A small CTC audio transcriber, trained from scratch: widths [192, 288, 432, 640].
Rows from block 9 of a small CTC audio transcriber, named by matrix and row number. Rows with one number belong to one channel. Each number is 500 + 50 x the weight over its row's rms, rounded and kept within 0 to 999. All counts start at 0. Numbers have three digits each.
After each channel's rows are labels from the 100 clips, of 14848, where the channel reaches its highest value: "top examples" is what is common among them. Only what is clearly more common there than usual is listed. The data: Morse code for random letters and digits, with fading, noise and interfering tones.
# convs1: first pointwise conv (model.blocks.9.convs.1.weight, 432x432x1), inputs 0-47
# convs3: second pointwise conv (model.blocks.9.convs.3.weight, 432x432x1, transposed), outputs 0-47

convs1.66:493513459505435487396471490506511567512464492541524511515486538534536448467453558475538516558505495439616539436493493399492466595580448541475521
convs3.66:485500545504581526522507550534442565585487463514609494636490482537506555397543499429544533461483476560550492432414489416446549611510590524502414
top examples: speed: fast; reverberation

convs1.379:555426496436413508572438475516534601465473521523475436450578525467470508453385526544483542475497457466583435434482517483562500447589514525486537
convs3.379:510501559527512509497478530454531436463508487508542500492501519499496495470484518507544484540560551473460482459513466449495409524429484485412569
top examples: reverberation

convs1.418:554475545512468514487469458482480403493506527525509587507466465432497454483528517539433437565488473522550471504468386440591433474496516531519430
convs3.418:474551477497397552406434525511570498474514442452552399553543524404529469430411412471502530534481448453573539484544484391568516542481474518493497
top examples: fading; reverberation

convs1.258:525412553551494462523506477514516426562456592461532469492472522515537580553553462547452580474514548494467467533497483462397591441534422563505485
convs3.258:502560459558493467577561426372493507578495463557451548529418490533492491562537563498516541513507388512512451463392498448530487546505525405431419
top examples: speed: fast; pink noise; the character "v"; the character "3"

convs1.430:588550497563511400423473459496557665550493514433550458457485452463478555534599499496482408466519419460507557506485516554467548508475483448506454
convs3.430:592482567461475495543475479496557481480480465437450487406508456511458487564398470497616527489478519461462594461532466478465442480462512478448474
top examples: speed: fast; reverberation; pink noise

convs1.219:527461510451522519494495513555513514511473457516513537548423489548484557465529448461481446527496521462619453494460480608501419495557502576445504
convs3.219:577511482548436516526457440524475555486491511489578476559575574448558560533426396477560512562544555477429540495538513526460462476545481540505518
top examples: speed: slow; reverberation

convs1.222:546540462485438529523461576454504478515518500535506513481427455485547466530469522445525490539568455605522575521509419463496467545382425480530425
convs3.222:492473493549490533514527416533490537497469591519508524495488456477514520457634471563533550527534518494488553534535524643559368504498510496484441
top examples: reverberation; pink noise

convs1.349:491570543529554510538494510402531676548486462605464564517553506495459514512590434536470433423482499500465524518420494503547508542411489503542454
convs3.349:485525430521556493465493497569500468523515574430574498427405502512523519493528498478414499405439583453527557533656477474416501514565473596450470
top examples: speed: fast; reverberation

convs1.8:591425426482484452568577570467432419544368485449511462519446558518528501462486368545469417575509531545563538560497556519486531463417434485491507
convs3.8:496641355513503527437573598483545527491409461547477560472581449449538484511416487459468499464516471540475444561466468458461478478517470424436490
top examples: speed: fast; reverberation

convs1.270:476461495480499492446477441496424556591447494531528457577465497480498519587550546538537487541577528571534532485499498545448382494509484413481415
convs3.270:481543477575519536518537411507521541487409542553531557526519473497532557544484458534519529515551534445405548502475532494464520519492494437607496
top examples: the character "e"

convs1.397:530510481489510498558541503443513491604600521525456503599449480502555460552507476556529508525562474498586553548529387513469498489552512462544535
convs3.397:572464445524490565360493415469488493444551561564523457456530528547514453454546484439488426477417566552475516515520451547515551522538478409515564
top examples: the character "e"; reverberation

convs1.169:517607487487471534535502545475543464502563510512489409656504457522490529611551434492549588524499509451491516416434495550452597568596515500497393
convs3.169:548418509468536453465503473450531494523495571554459525461516605486462494560474534480524466427466511539529495452414496501466451551531488448492478
top examples: the character "e"; speed: slow

convs1.298:539493547394420551469555465583490538541414459480496442448439598495489462430496529476530460456412538566586525551471449523516553535479457406511481
convs3.298:447462563418516514526515410555534478446601458542551521567498552428501427480597465611484581531514572599506540475492499432500552496534486480576557
top examples: speed: fast; reverberation

convs1.5:472572513510499501496502492540574514543520624501544521506531430455449585508493516447422453439529480445610508460509638401502501525492501494604517
convs3.5:540475475553471548507490511462502507524524505501485547526438466555429565421500463510535438600576513389516473536523454524474489523547482463438617
top examples: fading; reverberation

convs1.6:365498524523511488505478588391451485471472576416551519418470525521608525392493469477438531556491542529456503490541483549578494471537372459461513
convs3.6:554497498521440497611497495574517565439508502507593486538534548501507540456446432588452528428470460553516552429482522426538539520438468468521455
top examples: fading; reverberation; pink noise

convs1.310:544508511437485495492501430532533525416545459517473511480541561473460496477480527513524541507527511525564469514504420478476529490506561451528493
convs3.310:403494483467485489541611465398485498549505485555518584551523438385443324510548501544475561560436515436392455495510436458540544521471531569483545
top examples: speed: slow; fading; reverberation; the character "q"

convs1.100:489535489525588420522452392486640350498466549514518691511451485534487462454489464537461587559461433388473559469540469447424411522461466471534558
convs3.100:554343485473503530539529397592551459526512531521552452465545481405563507494521448523416490387472493525531632524563504506537536463574503577540474
top examples: reverberation

convs1.242:477512562584415541607449461538481564480467496510420479520453450517506505516552519506455508544450584555559498578406490460526455567513458546518446
convs3.242:495517555402533507528520450519544485438570550430516501436369492495512487549457512515514469468578502511437560523654537460432514515560394466393513
top examples: speed: fast; fading; the character "g"

convs1.25:488535489449539516510547624461566443346399488422517549563501488440537554345427460590469374509439503512513558408519435483624478525469557500479423
convs3.25:493471443387534518474459469556636533447562531502529459588479566466552527438493478534556497416509499428444530474460480475491462522527422472521529
top examples: reverberation

convs1.225:534536523547523517462490438433562485555488524572541430548491509570504540491443422480493665529514547406502528468478492462484569663439527474508551
convs3.225:492487472525454557459453519639570548437569488567442519550512523531532543500581508510535462571545469499510407529494494417511569520457511534532491
top examples: speed: slow; reverberation